Rows from block 6 of a small multi-label audio tagger, named by matrix and row number. Rows with one number belong to one neuron. Each number is 200 + 40 x the weight over its row's rms, rounded and kept within 0 to 999. All counts start at 0.
After each neuron's rows are labels from the 100 clips, of 14976, where the neuron reaches its highest value: "top examples" is what is common among them; "loudest band" is the band of the loudest frequency at the time of the peak. Only what is clearly more common there than usual is listed. The data: synthesised sound scenes: up to three everyday sounds over a background.
# fc1: MLP up (model.blocks.6.mlp.fc1.weight, 768x192), inputs 0-95
# fc2: MLP down (model.blocks.6.mlp.fc2.weight, 192x768, transposed), outputs 0-95

fc1.494,328,235,265,195,176,202,201,259,235,154,266,146,199,188,145,225,198,108,170,168,183,275,238,238,185,272,242,189,219,135,250,233,148,208,165,168,204,173,255,196,199,155,147,201,228,156,235,181,188,231,226,187,149,158,176,210,211,236,205,216,209,201,226,174,191,210,233,151,169,185,220,155,205,185,180,251,267,180,194,164,224,112,223,140,229,150,168,188,138,189,204,220,271,244,253,230
fc2.494,154,177,137,193,172,218,146,172,209,209,191,119,257,163,258,221,154,177,193,251,228,243,190,187,177,153,295,205,153,170,198,205,238,214,247,95,188,142,191,136,224,186,260,249,180,188,167,184,220,169,152,196,188,248,239,207,279,230,260,219,130,233,194,257,220,177,206,238,258,183,126,211,197,250,215,118,238,145,249,130,129,179,276,239,201,212,171,197,132,258,210,145,206,160,210,152
top examples: snoring; reverberation; text has "room"; text has "reverberant"
loudest band: 1000 to 2000 Hz

fc1.376,265,276,227,151,160,233,237,177,182,161,207,157,239,261,193,305,202,203,181,209,186,182,171,202,210,199,156,141,170,170,220,152,216,215,209,184,250,239,242,183,270,162,219,187,191,250,192,106,197,190,196,270,133,190,185,205,152,162,172,190,226,134,260,267,171,168,182,175,206,141,175,180,220,189,215,183,265,204,239,223,190,164,137,171,167,197,203,188,154,197,137,155,313,270,146,155
fc2.376,196,225,182,225,147,159,158,227,218,156,185,190,162,274,180,236,287,214,180,213,145,223,162,201,177,196,189,123,235,280,184,273,170,156,172,166,239,199,138,228,239,187,234,163,156,200,226,137,133,222,221,204,241,159,176,247,151,285,233,176,249,229,202,190,188,183,136,229,135,187,251,231,202,181,166,211,233,220,212,183,234,222,203,201,105,178,174,197,269,180,237,168,240,156,121,259
top examples: reverberation; text has "reverberant"; electric buzz
loudest band: 500 to 1000 Hz

fc1.282,209,214,233,246,206,230,232,212,257,216,215,213,250,208,117,208,172,179,169,137,182,249,217,272,182,144,207,151,209,186,203,106,175,206,217,295,185,251,206,268,162,151,209,171,206,199,176,233,243,249,254,230,188,95,112,269,213,221,163,200,197,186,164,177,173,242,181,180,157,250,173,196,216,220,171,142,127,225,177,221,160,131,178,194,182,247,299,213,184,225,265,216,245,129,249,164
fc2.282,243,214,176,136,124,111,164,206,220,214,243,228,231,231,143,213,223,128,153,207,142,217,185,212,213,196,289,183,219,213,195,209,253,182,216,211,260,221,216,248,214,231,299,145,273,220,176,163,140,223,238,185,237,205,207,261,131,188,228,142,202,183,224,216,198,214,189,153,192,145,265,158,167,179,165,210,216,243,238,189,159,174,181,226,150,136,169,189,161,233,187,257,229,229,170,249
top examples: snoring; sawing
loudest band: 2000 to 4000 Hz

fc1.7,257,224,232,231,206,188,229,249,243,233,194,228,207,207,178,254,166,136,246,220,170,215,184,227,232,216,167,137,163,198,181,210,115,222,200,278,217,182,259,150,236,128,216,252,260,245,271,208,214,151,266,213,190,153,199,249,137,249,181,182,172,197,272,262,205,247,198,216,177,199,176,170,247,217,205,174,184,215,88,211,190,234,224,231,168,176,223,183,185,201,182,181,189,220,233,149
fc2.7,231,203,208,205,276,194,134,226,256,169,176,154,105,195,239,207,213,229,172,191,197,251,160,229,203,215,241,247,211,214,195,243,216,245,213,187,220,268,188,251,129,227,186,145,197,215,246,214,187,193,270,222,177,185,188,186,165,269,164,170,247,226,187,184,139,124,146,135,214,211,233,175,224,202,183,143,126,202,207,201,134,217,210,198,194,152,249,176,209,206,295,232,174,120,205,157
top examples: speech; muffled (low-pass)
loudest band: 250 to 500 Hz

fc1.294,296,194,220,289,225,264,218,168,226,228,196,209,143,181,137,175,148,163,161,243,196,230,220,238,288,186,163,205,201,150,186,119,169,220,163,160,284,255,222,204,209,150,216,188,188,223,235,183,234,229,243,215,204,111,236,197,142,233,204,196,195,193,131,166,148,227,159,218,156,218,231,181,298,188,90,223,205,250,177,256,256,209,167,131,205,197,231,301,221,241,203,177,213,165,278,126
fc2.294,214,222,180,133,212,254,236,255,206,218,175,286,261,157,210,126,131,266,202,216,169,231,183,235,159,255,211,199,187,183,191,176,172,253,208,244,142,213,206,214,179,162,189,190,222,191,218,189,193,160,204,159,167,119,163,241,236,218,166,287,216,240,187,156,195,213,203,108,228,154,193,189,212,232,142,232,184,202,152,173,176,250,189,236,188,203,278,193,191,244,255,239,175,201,250,170
top examples: speech; first sound: speech; crickets
loudest band: 250 to 500 Hz

fc1.306,234,179,221,190,210,227,283,193,209,170,193,177,172,247,218,219,262,183,199,182,158,168,193,228,233,189,203,187,189,93,212,184,212,217,181,241,192,213,185,168,144,241,118,263,178,212,290,157,257,190,245,186,214,225,156,188,237,145,122,233,176,112,145,221,198,243,184,165,177,238,202,221,138,244,214,233,217,220,129,227,175,178,89,208,152,157,188,223,181,224,211,180,251,221,165,187
fc2.306,203,194,179,137,294,171,178,205,214,216,192,224,206,147,196,206,232,248,246,210,196,236,219,228,135,154,195,218,207,174,169,222,183,242,252,208,109,217,143,221,152,255,240,193,103,241,170,170,177,190,153,211,216,261,207,207,339,295,221,239,202,186,168,165,187,251,154,224,195,264,200,190,132,195,192,152,203,196,113,174,219,176,197,292,178,198,200,172,217,190,169,188,179,162,226,245
top examples: mooing; first sound: mooing; engine
loudest band: 500 to 1000 Hz

fc1.678,248,102,234,196,264,196,184,175,148,170,253,237,247,196,168,248,194,143,190,129,149,173,217,158,211,217,183,140,182,137,181,252,231,222,187,247,196,207,198,306,152,192,204,221,196,191,250,182,279,256,203,262,217,182,189,213,159,149,237,215,206,209,234,212,240,203,256,186,168,230,175,187,224,125,230,179,201,184,245,255,140,230,192,144,129,285,206,181,172,241,141,233,202,244,165,208
fc2.678,214,217,230,139,224,219,239,247,186,266,162,244,179,150,251,205,221,237,226,152,230,264,218,189,191,202,178,203,223,114,202,169,288,240,186,279,137,186,216,215,193,216,90,122,153,196,250,155,201,215,233,209,192,170,50,199,241,213,214,257,199,202,198,203,186,186,134,237,181,192,241,202,188,189,234,233,122,213,127,217,161,290,136,222,254,208,201,176,86,220,205,212,210,165,138,166
top examples: siren; first sound: siren; thin (high-pass)
loudest band: 1000 to 2000 Hz

fc1.1,162,190,212,159,106,215,301,137,276,145,189,203,136,325,208,288,165,177,193,167,215,229,149,199,182,178,140,159,188,136,221,181,227,192,183,192,202,243,158,244,224,240,202,202,172,172,163,187,244,181,261,205,129,190,205,238,186,209,251,198,145,155,237,219,223,185,203,243,224,218,139,191,241,187,227,232,244,267,174,231,120,239,253,221,173,224,176,210,205,203,242,197,214,210,212,178
fc2.1,204,166,131,214,196,202,250,233,205,205,211,222,157,251,170,203,241,259,185,138,211,180,200,179,197,241,239,161,296,241,210,239,250,180,177,228,190,232,177,146,260,137,181,174,248,182,191,194,227,232,211,180,251,202,237,228,122,247,193,198,213,162,260,199,230,193,157,230,183,267,259,163,102,269,254,179,205,182,174,193,146,209,223,214,199,195,213,171,240,174,213,146,270,198,249,218
top examples: door slam; first sound: door slam; engine
loudest band: 500 to 1000 Hz

fc1.260,206,222,185,189,257,212,207,234,223,127,265,208,112,200,179,203,220,209,255,170,163,189,159,245,220,199,164,189,211,156,219,200,176,209,282,215,205,198,150,219,144,185,142,248,130,248,132,140,245,223,280,224,231,151,131,176,229,186,213,198,192,155,164,216,192,186,263,265,195,214,215,196,181,205,200,193,233,233,209,199,178,138,191,193,121,202,205,100,132,218,153,185,183,208,168,210
fc2.260,211,216,218,202,234,206,137,161,235,240,231,236,178,255,274,133,229,174,236,185,219,227,181,211,190,104,191,243,125,158,169,215,202,229,276,203,198,158,120,230,167,194,198,272,217,235,164,181,175,157,252,199,241,141,226,125,251,159,156,190,126,144,135,183,178,190,233,219,160,208,238,264,185,112,239,190,237,250,211,245,139,176,199,120,166,243,109,254,229,165,190,215,171,142,160,207
top examples: mooing; first sound: mooing
loudest band: 250 to 500 Hz

fc1.603,239,151,263,134,177,231,177,173,232,162,246,223,239,228,249,186,186,171,110,205,259,134,171,155,259,229,215,180,265,211,241,214,189,216,165,205,296,210,297,202,211,189,175,156,224,232,175,217,198,193,210,269,124,193,185,206,126,226,191,189,211,178,202,248,215,120,219,128,210,174,189,164,208,184,261,161,154,182,185,188,114,145,196,228,192,215,225,213,195,193,158,251,186,212,268,118
fc2.603,139,222,174,293,219,182,204,203,182,205,142,213,153,191,110,219,255,212,285,213,139,240,221,276,192,170,212,229,174,160,168,161,212,184,283,229,115,245,136,205,199,190,210,267,175,162,187,205,227,241,172,136,244,163,236,196,251,134,205,211,221,226,181,184,201,291,227,294,184,212,213,229,181,216,127,241,261,213,212,195,293,263,249,167,207,157,181,213,224,181,222,153,222,195,198,255
top examples: laughter; first sound: laughter
loudest band: 500 to 1000 Hz

fc1.75,226,156,227,183,248,184,209,179,235,202,235,180,165,195,185,159,196,220,121,246,175,223,101,214,164,100,224,153,147,149,262,229,188,185,159,262,260,176,204,218,241,197,203,255,265,211,211,237,230,211,219,155,175,235,177,248,220,172,141,192,164,121,159,177,264,192,159,168,170,179,163,174,285,125,160,117,215,229,171,231,226,230,217,185,125,187,277,192,194,219,162,280,186,195,220,142
fc2.75,156,260,177,265,223,238,140,239,257,217,151,254,238,167,169,146,228,171,283,150,217,224,172,227,126,118,190,246,152,240,173,192,191,193,193,229,190,260,170,243,163,241,277,166,220,249,205,201,234,180,205,147,273,221,191,153,259,229,225,183,204,204,126,153,167,176,194,218,188,249,235,214,164,149,197,234,153,217,232,177,267,220,135,228,189,119,148,191,226,224,226,205,253,203,139,228
top examples: knocking; first sound: knocking
loudest band: 4000 to 8000 Hz

fc1.491,211,195,264,172,128,242,204,181,164,176,207,228,152,196,140,217,222,197,179,229,180,269,185,229,219,192,262,186,231,207,184,143,174,190,223,190,197,182,237,208,171,213,178,162,162,200,243,145,189,155,239,218,248,196,226,162,218,141,147,194,272,117,283,223,191,249,180,175,194,149,257,162,222,226,186,171,203,184,208,257,144,135,161,232,215,223,260,219,178,200,263,175,225,216,200,226
fc2.491,138,216,100,221,210,213,234,157,166,194,222,200,221,228,175,116,203,219,224,137,206,182,196,191,246,269,200,176,221,218,155,240,154,262,253,240,217,214,228,296,174,209,215,257,157,229,136,146,245,193,169,224,233,178,260,194,181,238,207,213,158,175,262,217,169,194,194,243,154,200,207,251,222,242,239,223,199,158,159,224,221,178,186,177,183,180,203,269,165,203,213,260,199,225,148,239
top examples: speech; chatter
loudest band: 1000 to 2000 Hz

fc1.314,167,139,242,248,212,254,188,192,207,202,248,223,150,205,255,227,115,187,166,211,196,155,207,205,209,208,170,190,228,161,255,250,165,171,191,179,274,246,210,171,281,173,202,203,147,253,269,197,229,276,202,231,183,238,160,206,115,173,204,175,202,262,193,210,205,147,124,192,111,182,207,191,279,212,209,188,157,228,209,249,210,140,215,172,159,173,194,220,158,205,190,186,217,264,267,160
fc2.314,178,246,175,286,229,233,154,151,185,222,218,208,193,215,155,211,242,184,173,267,143,185,238,242,191,173,228,247,185,135,178,203,212,290,305,241,195,211,228,206,106,251,119,192,137,182,274,163,178,152,180,187,221,144,187,96,219,178,182,205,196,239,158,155,177,263,127,228,197,261,219,247,230,252,243,245,168,178,223,251,211,168,166,152,238,130,254,274,229,210,224,169,176,192,190,207
top examples: laughter; speech; first sound: laughter; first sound: speech
loudest band: 500 to 1000 Hz

fc1.134,193,199,246,179,191,202,190,215,210,155,253,212,133,162,248,196,142,123,211,295,200,209,163,156,204,179,264,149,279,226,145,240,259,184,112,163,195,241,190,161,302,126,264,179,227,214,205,182,236,283,270,221,243,233,177,191,128,181,228,176,220,212,229,233,200,195,177,188,208,173,128,173,218,182,204,170,213,221,159,223,186,197,216,242,185,147,195,199,160,190,196,260,200,224,196,179
fc2.134,161,153,225,232,227,184,123,175,175,215,146,142,186,190,221,218,154,157,247,260,223,255,209,165,105,178,206,295,159,119,220,221,175,258,240,273,158,157,275,226,210,251,171,241,139,193,117,193,137,213,189,137,159,227,172,152,215,208,199,151,185,191,223,255,240,234,183,233,179,220,161,294,293,156,199,245,241,198,220,233,172,237,242,206,189,168,108,197,237,241,209,260,212,181,213,163
top examples: snoring; first sound: snoring; clipping; text has "clipped"
loudest band: 1000 to 2000 Hz

fc1.523,155,222,183,270,274,240,208,232,146,210,245,236,175,181,228,211,165,139,220,192,87,174,265,224,262,194,170,184,206,177,142,194,206,152,182,189,181,210,242,256,169,165,224,228,193,197,197,188,218,219,225,184,216,200,185,229,174,187,247,253,163,156,181,231,145,133,203,248,173,203,290,183,141,188,201,197,135,199,217,206,229,118,213,234,169,215,176,165,117,160,253,161,234,199,264,224
fc2.523,182,171,151,181,215,187,113,277,257,193,250,215,148,175,172,183,260,122,226,176,148,168,219,252,176,203,209,207,154,174,215,267,218,185,213,259,214,200,141,220,169,234,215,217,223,243,179,224,215,175,213,232,208,310,221,175,193,274,188,185,210,296,213,178,258,197,243,185,208,229,204,208,201,256,157,190,216,232,163,175,176,216,210,179,157,168,154,178,146,234,279,224,204,160,167,270
top examples: mooing; phone ringing
loudest band: 1000 to 2000 Hz; 250 to 500 Hz

fc1.743,250,114,219,165,240,184,185,210,206,218,205,134,189,215,193,209,231,187,167,197,226,163,151,192,227,128,151,126,159,164,222,247,254,195,189,231,256,183,187,169,199,195,195,202,155,133,173,203,231,186,268,208,125,120,186,222,141,222,201,216,260,164,229,207,297,139,270,190,243,262,177,133,288,180,214,207,228,208,189,279,172,235,185,143,209,131,275,144,218,233,144,228,169,234,229,141
fc2.743,201,162,135,194,266,187,191,153,179,194,118,224,267,243,186,182,188,186,244,250,225,164,203,159,203,214,214,220,177,230,152,209,179,209,168,162,180,260,193,189,186,141,241,205,242,167,142,191,177,211,127,196,237,269,189,199,204,248,194,190,227,170,248,187,178,247,162,232,215,201,174,166,159,263,212,184,207,248,183,168,189,197,234,156,219,215,192,269,270,118,209,170,282,208,244,219
top examples: bird chirping; text has "car"; chatter
loudest band: 4000 to 8000 Hz

fc1.356,151,144,217,257,222,198,275,245,165,247,227,183,196,154,160,238,238,131,254,220,187,192,199,193,236,129,208,150,213,204,176,189,222,188,192,275,199,232,280,245,213,168,248,259,249,267,177,201,230,241,215,250,236,195,197,205,186,208,155,227,260,216,212,239,211,205,181,214,199,164,166,164,206,167,170,162,217,220,160,244,208,234,186,239,139,163,232,177,230,148,119,221,232,184,228,154
fc2.356,185,182,214,236,149,205,199,91,311,161,237,145,269,171,219,265,158,145,253,250,255,260,187,173,197,228,199,216,190,281,208,163,141,164,202,187,191,172,193,216,180,199,340,158,211,194,184,167,177,180,267,223,199,187,196,160,223,200,214,232,196,183,215,178,214,215,213,134,182,247,128,170,232,186,185,220,184,191,235,240,188,178,238,201,256,187,203,227,169,167,187,178,176,262,203,206
top examples: siren; first sound: siren
loudest band: 1000 to 2000 Hz

fc1.243,240,252,261,177,249,211,219,258,202,251,245,256,159,194,219,236,238,204,198,155,132,222,173,273,196,219,149,117,190,159,234,173,190,185,250,215,223,251,238,245,209,188,185,247,206,316,155,165,212,210,187,142,223,215,210,213,168,234,199,194,166,210,163,139,213,188,247,225,179,217,260,196,252,173,195,228,233,218,112,214,155,191,211,254,200,221,173,155,100,176,190,189,181,200,220,109
fc2.243,271,228,202,217,194,214,160,185,268,86,86,164,170,157,147,274,240,167,242,191,194,295,153,193,270,270,164,243,233,220,169,171,160,210,179,210,200,155,185,154,183,141,246,200,200,230,275,170,135,251,288,283,191,150,154,208,151,166,201,189,194,244,184,251,178,223,214,197,165,213,238,138,215,216,164,163,216,240,231,186,211,199,207,235,208,190,177,227,280,212,225,168,242,144,147,185
top examples: reverberation; text has "reverberant"; text has "room"; thin (high-pass)
loudest band: 2000 to 4000 Hz

fc1.150,233,266,207,202,225,325,238,258,173,197,226,160,220,178,152,214,229,206,158,181,206,243,214,191,182,156,218,200,185,165,228,175,238,208,189,191,252,182,258,235,220,190,233,174,246,287,279,232,228,176,226,218,189,140,213,162,236,215,179,239,238,201,176,226,145,197,183,127,162,164,257,136,196,235,179,165,168,264,238,173,175,206,169,134,182,117,270,165,191,222,191,167,251,159,207,182
fc2.150,185,195,168,256,207,204,237,191,222,191,153,222,130,168,203,157,204,225,211,152,248,190,225,182,236,248,254,259,238,266,209,254,239,273,201,183,173,241,176,187,183,151,210,258,184,198,236,295,216,197,196,172,254,185,270,172,239,218,202,200,141,242,199,195,184,199,232,206,237,188,223,265,213,249,174,212,259,210,182,124,248,273,253,202,199,148,150,240,185,178,189,207,136,200,199,199
top examples: speech
loudest band: 2000 to 4000 Hz

fc1.576,209,234,212,195,206,245,221,196,169,175,190,149,167,305,223,174,231,186,146,239,165,205,239,186,292,263,286,131,234,152,259,200,202,153,157,97,138,320,239,208,218,174,242,231,253,226,200,200,210,280,197,232,173,182,206,215,221,147,116,225,178,187,227,244,198,157,159,156,160,127,152,190,183,218,184,149,203,258,180,210,191,188,142,234,247,147,157,153,177,161,169,233,299,238,175,218
fc2.576,212,223,147,138,258,126,106,203,207,209,218,126,222,176,247,226,167,220,225,217,229,215,162,179,228,225,186,229,166,187,240,206,139,144,146,177,183,187,219,255,183,209,194,154,212,239,166,161,155,259,200,250,94,188,147,207,222,211,195,159,193,192,170,146,198,211,228,204,185,220,150,204,268,171,264,216,107,198,275,214,131,211,268,230,177,235,222,210,248,195,162,209,179,181,210,227
top examples: siren
loudest band: 1000 to 2000 Hz

fc1.402,228,189,264,206,200,209,166,188,239,269,233,219,124,175,110,157,178,209,147,267,216,152,215,340,223,185,200,203,189,143,223,189,186,199,172,230,192,214,198,185,213,192,198,187,249,229,253,171,236,227,268,173,156,173,198,208,175,125,192,166,185,210,222,175,174,220,137,178,107,163,275,180,285,182,158,210,171,215,126,218,249,170,156,191,188,203,209,269,176,238,239,166,227,166,248,218
fc2.402,207,236,134,186,202,214,192,154,230,238,220,196,152,200,207,151,140,257,199,297,193,183,188,233,130,165,230,224,221,163,203,215,255,253,314,219,192,216,231,277,176,220,124,175,200,170,166,186,174,186,192,266,250,153,196,96,275,205,206,205,176,219,196,217,167,218,127,209,195,165,225,249,215,272,205,278,214,169,187,198,186,181,192,211,196,168,248,237,239,187,225,196,175,166,172,228
top examples: speech; first sound: speech; laughter
loudest band: 500 to 1000 Hz; 250 to 500 Hz

fc1.188,221,198,183,116,218,248,213,195,284,248,293,244,156,227,226,178,165,235,234,187,150,228,202,218,166,141,190,182,192,168,169,130,226,131,242,240,224,264,277,221,222,158,155,190,176,251,196,190,260,271,257,267,249,217,170,212,188,205,184,248,208,154,236,267,232,161,194,232,180,262,169,167,180,183,216,138,204,289,74,212,161,214,173,145,199,162,190,115,187,240,160,175,245,151,166,213
fc2.188,223,337,201,168,270,266,222,160,138,157,177,250,206,184,197,174,258,217,202,166,222,205,189,213,231,143,149,248,158,229,190,177,349,191,225,238,227,115,171,184,215,209,173,208,158,235,252,156,183,227,226,255,186,167,116,158,244,163,203,189,135,227,164,183,219,183,204,227,133,258,234,264,176,185,254,126,179,278,232,209,152,230,137,237,210,129,142,195,178,172,163,201,227,196,176,194
top examples: mooing; first sound: mooing
loudest band: 250 to 500 Hz

fc1.646,212,175,210,254,285,232,198,248,212,164,257,228,214,228,185,184,221,140,194,242,133,228,201,243,226,194,163,145,132,189,215,249,183,236,169,223,196,202,222,171,262,146,198,276,153,245,200,177,254,175,195,200,222,189,220,206,174,198,169,266,168,239,167,239,195,171,125,205,155,198,244,134,191,160,133,122,249,174,122,224,194,186,232,135,94,220,259,206,168,171,250,221,197,205,243,125
fc2.646,176,251,210,271,243,297,251,254,197,178,234,240,230,204,213,249,215,174,222,180,219,195,199,206,206,165,196,128,240,116,123,179,256,211,192,265,195,141,196,170,194,157,215,178,129,226,231,218,189,161,195,167,176,133,143,229,130,294,272,209,232,256,117,241,212,211,142,272,224,178,199,239,179,240,218,156,223,196,187,77,213,246,178,302,189,176,223,155,134,182,130,138,137,210,183,198
top examples: snoring; clipping; text has "clipped"; first sound: snoring
loudest band: 1000 to 2000 Hz

fc1.23,183,196,245,174,155,233,237,220,317,200,225,153,194,258,207,272,194,229,197,291,187,307,255,191,182,202,224,226,176,142,251,163,207,174,196,240,223,158,135,212,260,231,210,238,143,147,196,193,206,235,239,235,129,146,185,240,161,172,182,197,230,191,176,206,269,236,181,198,165,151,209,161,230,151,159,188,206,167,220,189,171,187,183,189,208,236,188,154,159,274,169,270,248,113,161,201
fc2.23,196,190,183,204,179,168,222,198,221,159,191,195,287,254,223,211,180,125,175,204,194,240,233,210,150,213,135,139,173,261,174,240,123,226,152,161,166,233,186,134,173,243,252,181,165,149,262,206,96,179,156,156,226,180,230,254,194,220,239,191,205,236,233,247,162,231,210,226,193,171,202,252,117,230,219,130,206,201,169,179,171,239,257,278,185,288,200,259,244,139,242,203,207,233,150,188
top examples: snoring; reverberation; text has "room"; text has "reverberant"
loudest band: 1000 to 2000 Hz

fc1.541,171,249,244,179,124,198,269,205,246,221,299,218,140,218,182,204,248,174,198,271,178,257,252,252,173,214,234,192,133,140,233,172,226,150,150,165,169,154,207,233,240,226,182,165,240,197,237,189,198,280,232,268,169,246,194,238,228,211,236,202,205,220,230,260,223,260,201,153,220,149,201,162,211,153,69,237,201,194,180,188,251,150,197,181,208,174,155,187,72,178,224,209,192,201,265,224
fc2.541,171,148,76,148,225,211,238,180,210,213,229,210,212,101,238,180,159,238,261,236,278,175,190,180,144,210,271,192,134,231,230,219,260,254,225,82,173,171,149,196,191,206,245,172,183,138,233,216,186,144,213,203,182,264,216,136,277,240,203,269,177,268,158,253,239,230,196,195,279,195,168,203,163,208,199,130,227,196,196,172,161,246,193,199,228,292,185,247,147,226,209,139,191,193,128,213
top examples: snoring; reverberation; text has "room"; text has "reverberant"
loudest band: 1000 to 2000 Hz

fc1.232,259,175,204,214,218,206,223,271,188,179,228,230,221,187,202,187,164,208,191,179,201,168,124,284,229,225,177,183,294,120,147,187,117,116,240,265,249,248,161,189,201,199,245,216,232,151,155,156,249,216,221,219,196,197,59,230,137,165,225,209,236,192,166,199,244,198,172,222,179,250,256,147,215,230,206,173,184,220,140,241,189,250,216,210,240,206,241,220,224,201,149,237,157,260,257,165
fc2.232,155,229,169,200,286,244,213,253,132,192,260,220,137,175,182,193,270,236,215,186,205,151,177,239,265,167,216,187,218,164,175,214,187,172,185,193,154,236,182,198,175,184,186,205,208,212,209,279,253,196,168,164,243,98,204,173,126,226,220,192,166,204,188,182,155,223,218,267,286,187,221,212,211,236,178,226,147,197,223,262,158,121,212,140,148,260,214,150,297,221,165,245,163,209,202,218
top examples: mooing; fly buzzing; first sound: mooing; first sound: fly buzzing
loudest band: 250 to 500 Hz

fc1.359,182,195,266,169,226,217,248,261,112,197,219,217,189,181,175,173,249,149,257,208,231,231,221,169,198,224,240,191,244,196,135,184,231,174,204,246,222,179,237,263,152,289,114,226,160,178,204,229,222,237,201,217,141,91,199,217,168,235,190,257,301,233,162,237,248,239,229,223,244,135,122,183,199,244,234,186,150,149,142,228,150,204,213,211,237,145,276,168,228,161,194,246,241,166,197,189
fc2.359,251,175,157,183,191,246,191,155,268,182,201,192,179,178,288,154,114,233,142,224,165,182,184,242,209,231,291,226,144,178,147,210,177,269,220,140,251,236,144,175,221,275,142,191,181,177,211,214,169,173,241,187,186,271,199,229,217,226,162,184,184,154,209,208,221,195,175,142,152,189,206,210,243,222,190,186,262,217,254,218,231,190,264,162,207,218,147,291,224,157,249,234,209,194,230,190
top examples: bird chirping; coin spinning
loudest band: 2000 to 4000 Hz; 4000 to 8000 Hz

fc1.181,161,197,285,248,196,244,277,201,263,126,224,223,110,213,105,206,201,183,132,170,195,196,202,271,346,236,99,155,190,210,250,175,219,209,135,173,270,152,174,182,204,180,180,164,250,291,254,205,233,209,264,209,152,107,208,256,178,226,197,226,190,214,156,240,238,191,181,184,182,204,251,177,230,157,221,164,160,260,224,194,161,217,182,202,153,186,282,245,153,194,198,207,206,195,308,133
fc2.181,135,236,230,238,168,187,238,205,227,96,201,112,186,181,225,154,253,257,157,199,202,228,140,244,250,202,213,150,290,231,188,232,252,239,192,183,175,195,209,212,167,226,257,230,199,124,170,229,264,196,213,275,132,204,221,225,246,266,123,238,196,242,218,194,196,205,223,88,188,144,271,178,165,271,156,265,180,239,151,111,218,232,221,173,240,158,224,237,192,141,155,171,173,187,199,176
top examples: speech; first sound: speech; bird chirping
loudest band: 2000 to 4000 Hz; 250 to 500 Hz

fc1.50,240,151,218,144,233,220,248,218,277,153,226,266,221,220,133,207,193,209,141,220,197,190,126,173,152,197,180,193,180,116,211,179,193,187,149,278,214,199,198,243,202,262,201,262,236,217,157,163,223,210,188,171,163,192,164,294,169,226,186,182,259,183,256,174,250,199,188,183,180,224,99,187,253,181,185,122,245,204,185,190,240,169,213,163,195,178,218,161,168,282,139,238,172,206,214,208
fc2.50,199,123,163,189,236,247,259,240,208,207,173,173,232,266,274,122,185,193,208,235,188,127,142,182,207,184,180,201,239,169,191,201,163,182,233,176,263,162,248,226,185,217,174,213,238,263,139,133,221,218,221,253,249,160,218,207,177,227,195,207,222,180,187,202,106,188,162,191,141,186,170,222,224,178,201,179,218,182,158,220,248,178,164,201,200,174,215,221,254,235,228,215,226,296,126,189
top examples: knocking; first sound: knocking
loudest band: 250 to 500 Hz

fc1.113,229,152,262,141,179,215,187,168,222,189,258,210,223,231,262,199,191,169,108,188,251,132,175,177,288,240,200,167,263,213,235,217,189,220,170,201,302,207,292,189,214,199,168,160,220,208,165,230,190,212,224,264,131,214,184,209,109,225,194,180,211,167,214,243,246,78,225,130,209,188,207,154,200,204,261,170,148,186,163,200,101,170,178,220,213,216,211,195,162,194,174,258,196,226,259,136
fc2.113,133,221,167,293,219,174,208,204,190,199,146,219,159,183,100,213,241,209,280,202,135,251,225,284,200,185,209,237,174,151,186,170,216,186,272,225,93,248,154,210,180,181,213,246,172,179,205,205,227,243,154,148,244,165,236,191,247,133,191,212,214,225,176,178,197,295,218,295,192,223,223,245,190,232,134,250,249,213,215,195,289,242,259,182,210,145,179,233,224,181,234,148,222,183,206,254
top examples: laughter; first sound: laughter
loudest band: 500 to 1000 Hz